Weights of a small image classifier.
Data: 203450 training examples, 4.2 epochs.
Rows from block 10, named by matrix and row number. Each number is 128 + 24 x the weight over its row's rms, rounded and kept within 0 to 255. All counts start at 0. Numbers have three digits each.
# convs0: expand 3x3 conv (model.blocks.10.convs.0.weight, 288x48x3x3), inputs 30-35, a 3x3 kernel for each
convs0.225:098084123120061093181131092125166127097138133106124127127148166124092118157134124131123103115134115127124134150146153129122116148123112131128129118121102127135127
convs0.226:125125071149126091140068115124125127153129133169156175103102095105128128112130123136126120151113091144126131155169127124147132104122101132163151139145122128115084
convs0.227:123133134080110127142132129119143127102152123063120074136162165118134138116108120123127135120127104111095020118123139117111137131108142113106083118106133131125202
convs0.228:071105102107140122076110093145165130134129135117135168125091097116125130087111114126118125155127142191159188148084093134113113133121125107138130155125121157123081
convs0.229:127145130078171123119095086113085084110157123097113074125169129132184137096083094092067106128145131084096108136117121149101142126116154137123161167107139155133153
convs0.230:109166151110137128130095065144129174131123140167172140109126147114130142130155148142177156162161146215136199102111097068093105050118091123120091117129083106132061
convs0.231:102096113127088104120109111137125135127116157154130147133102105141122100136138117085116158117066135142112132169170134158158145117124128140126110119131148108112138
convs0.232:148145128138143136102150112111116122104125131103101135126167144108153161145167176120121099131124122107103110104109123128089116134103114156131085182164084176184068
convs0.233:092104088125139113095138112137130112116130144112072127121094111117100143086120123104103049140135112169118117171122128141111124135183157099137165090124145106123115
convs0.234:130192171087185130066173137120140115119127106115133075114105126099130127093149138119124158097112134090116122129131149132122156123102154110117148078091172119115203
convs0.235:117125113130131131123130132159134130117130080104108040128140126128134147126116136181159179165121141148128127160141148146145154124148149097117162064125181094136165
convs0.236:136160149135126079181167090133127116117150143061121132125128146090133136087144110114129126111112124103124130129117127128114150124136142142121059125135105116137127
convs0.237:130116120117129142091134130119104121121131113129120125115142134098127152153162186123104123113122143103083121070130108123128125129112097114114073154164098155180099
convs0.238:125159160067160140046148163130137118124118092125132057119108099097115111115142140134129156091111123058102109134141147138116136130100138117112133114097152130126175
convs0.239:102132113131125118140113111135128136109125127119153136132127120122133129123133126159163169169151163225192204124072094121094119104105127121123117113117098106130109
convs0.240:072117102104093105118116128142114174127108122114125127153155131151131123141109127114139159101116124115123113119168195146171164148149159180140152133132144086114145
convs0.241:138117120149094086157083073117129106123150145139122106121118105125116126139156136123121110126133111136106105173182126149133133130156154153099098152140136151135138
convs0.242:122065144132130146115148137149166134132147127077070073168133150204111130194123104120134176123153154091118127120129137131130119135136110144114129145119113168118119
convs0.243:151168129131132128159124166115100115115125123079145070129146120121155130127121145110104151094124118137145117177172155138121120145118132137125175131110185124120175
convs0.244:147144118100139137095148139125173151174146144170091124120184169113137142120098130149119129133129109097089082092137176101122152128086140033131117085108151142116172
convs0.245:123133106154159128139124142152141155156130129130138171122110133121140137120131127203156173196135194175155232115098120105131114112131081103156168109132117089121071
convs0.246:142125142131136128116133118147136138164121126161150189152142116120118133112126124111099108126118108152142129126091092126130134100130111152153099127129069133102060
convs0.247:112169149124129140145087114159111092114112144092121143123143121088127115064107096129127126132124148133112113200156117195135129157097100154113081157113097143136127
convs0.248:142132177119141156092113152084143116115149126123125114142104149169115135184116117108127147113128125094123119101139145092119128104110147104094101140093129192109146
convs0.249:168144091142130103124146102128154130130123127131124122114177160124163149109128114117138147111117135073086161127126176108127138105106143134132122112139128105140140
convs0.250:133131178097155145095117121113132111149135139154125136170132154174120147212132138085126146088149148118132154069123132104128124141135139125115116188116120211133125
convs0.251:089093060124125115079130129108123147138126071200147095130117078182148106158129134079108126088096122116110126091132134130147134125149140117129148136133156127139162
convs0.252:146141131117165132090118140114121112126132119079091115135132130120111116136117132085121138098140127082122122101125134123152127150150127124138118164122105166136125
convs0.253:115147183100139220071138219140121103160123077131126080127107094134118141138108168154109134131122146123107126124106126134115129158100120127105146122095142111119143
convs0.254:131141127143125066199162107140150133104131150055103131119129155099141135100144112121142129099103125095120123124117132128128159126146165129126074106133117119137125
convs0.255:153146146126126102141126066105115118111102122103107111099135131106115130108132154062104135092150181102154240106132145111129126133127127132158135135140119123136117
convs0.256:108138131118135175081080196153131113166130104161125114130098071141113088158101091140121086147118093143088091142125098137148119173194117122126154131135146111108135
convs0.257:108148153097141221063122208137115106157132072144127068127114087140129154138107166155100112144117125133104113133125128124126144148124131127128156123122151110118141
convs0.258:094131098091112143111112168164109127181144119140182096132130097133171127127110137165133148153127155173139141128097124130128128149114104131135125110125137065115137
convs0.259:145086102146129125090150150040130135085139108154112089080122090147131107162136126122142151134126130132102125088145143094138129102134138120126106130138134156130150
convs0.260:122176171156091115158140124129106092126126122126137098100132156107123105121156065172197144127127147100118143155162169130097106147118098115123060081135117115138142
convs0.261:110135104126080112141121108186137133124114103107115119141182140127136129086100098133140139112099127116111087128126148141138173161137150150109133126104129125128129
convs0.262:152135125121171124104124125122134142135071132100077114177086159141093114134129121090129159060151129049125120136128148141124131149099135129134138138117130155124142
convs0.263:172141130147123111140065102121124126112124120124161127114104103113122117149154128137129119141144129169189182072128136104137116110153133147128137174148129164158125
convs0.264:112108125108127091143175075120137133131155112124110091148162142138119124132138131143152147135135113126061097138109132119082139129120120137102136146122125152137124
convs0.265:125145129128123127137102133150111156129120137091140162139122116123159158110115152152172145198152142198190194103072091092106106105107119158131151129117123101114124
convs0.266:140129106157135091123155121078131150087125097139147100099123115113137094138174124121158162117131135105126150116127129124147124106129125119128125114152131121156146
convs0.267:073055126125083108178130132131178146140134137111105136087112144130072115191111113130145124113138144104129166128131115137152113137121113155140132143144104115140137
convs0.268:120166127084127114059081130131104099173119107195153123142086094169111116174087092150134051141113111163119117150114122130141162158141163109084131132116164130122157
convs0.269:131128098138134102144171138137099081107130102063119094121156124129126146145100154101106112084132126106135111110170192095138135130134127153157190149132148128115139
convs0.270:110150154109123124126120083160155169129122129144150149105119127097098109104139101180188158127138127134115132196128124156110120132106105109087116119095115147127113
convs0.271:112144118092144125110166152130122118114143127073099080120133154146107167170077147104116134056129130045113126119146161117123125133125113175163194150142169116114165
convs0.272:139128180133082115156147155083115136100137106068118051143150141148120100166132132152136180119123125090107077190176140132099093131116122118125111108120128146148178
convs0.273:117127128130053036160149106132134115108134110096132129098131175106117151158160130134160148102104122082109125137149189096089125130142128120129102101147139127183165
convs0.274:149135116142128101124129088120137122130139136115129135099155142107144149131139102102150131090127144041076166131135168129125129142130159139137090119147095110166134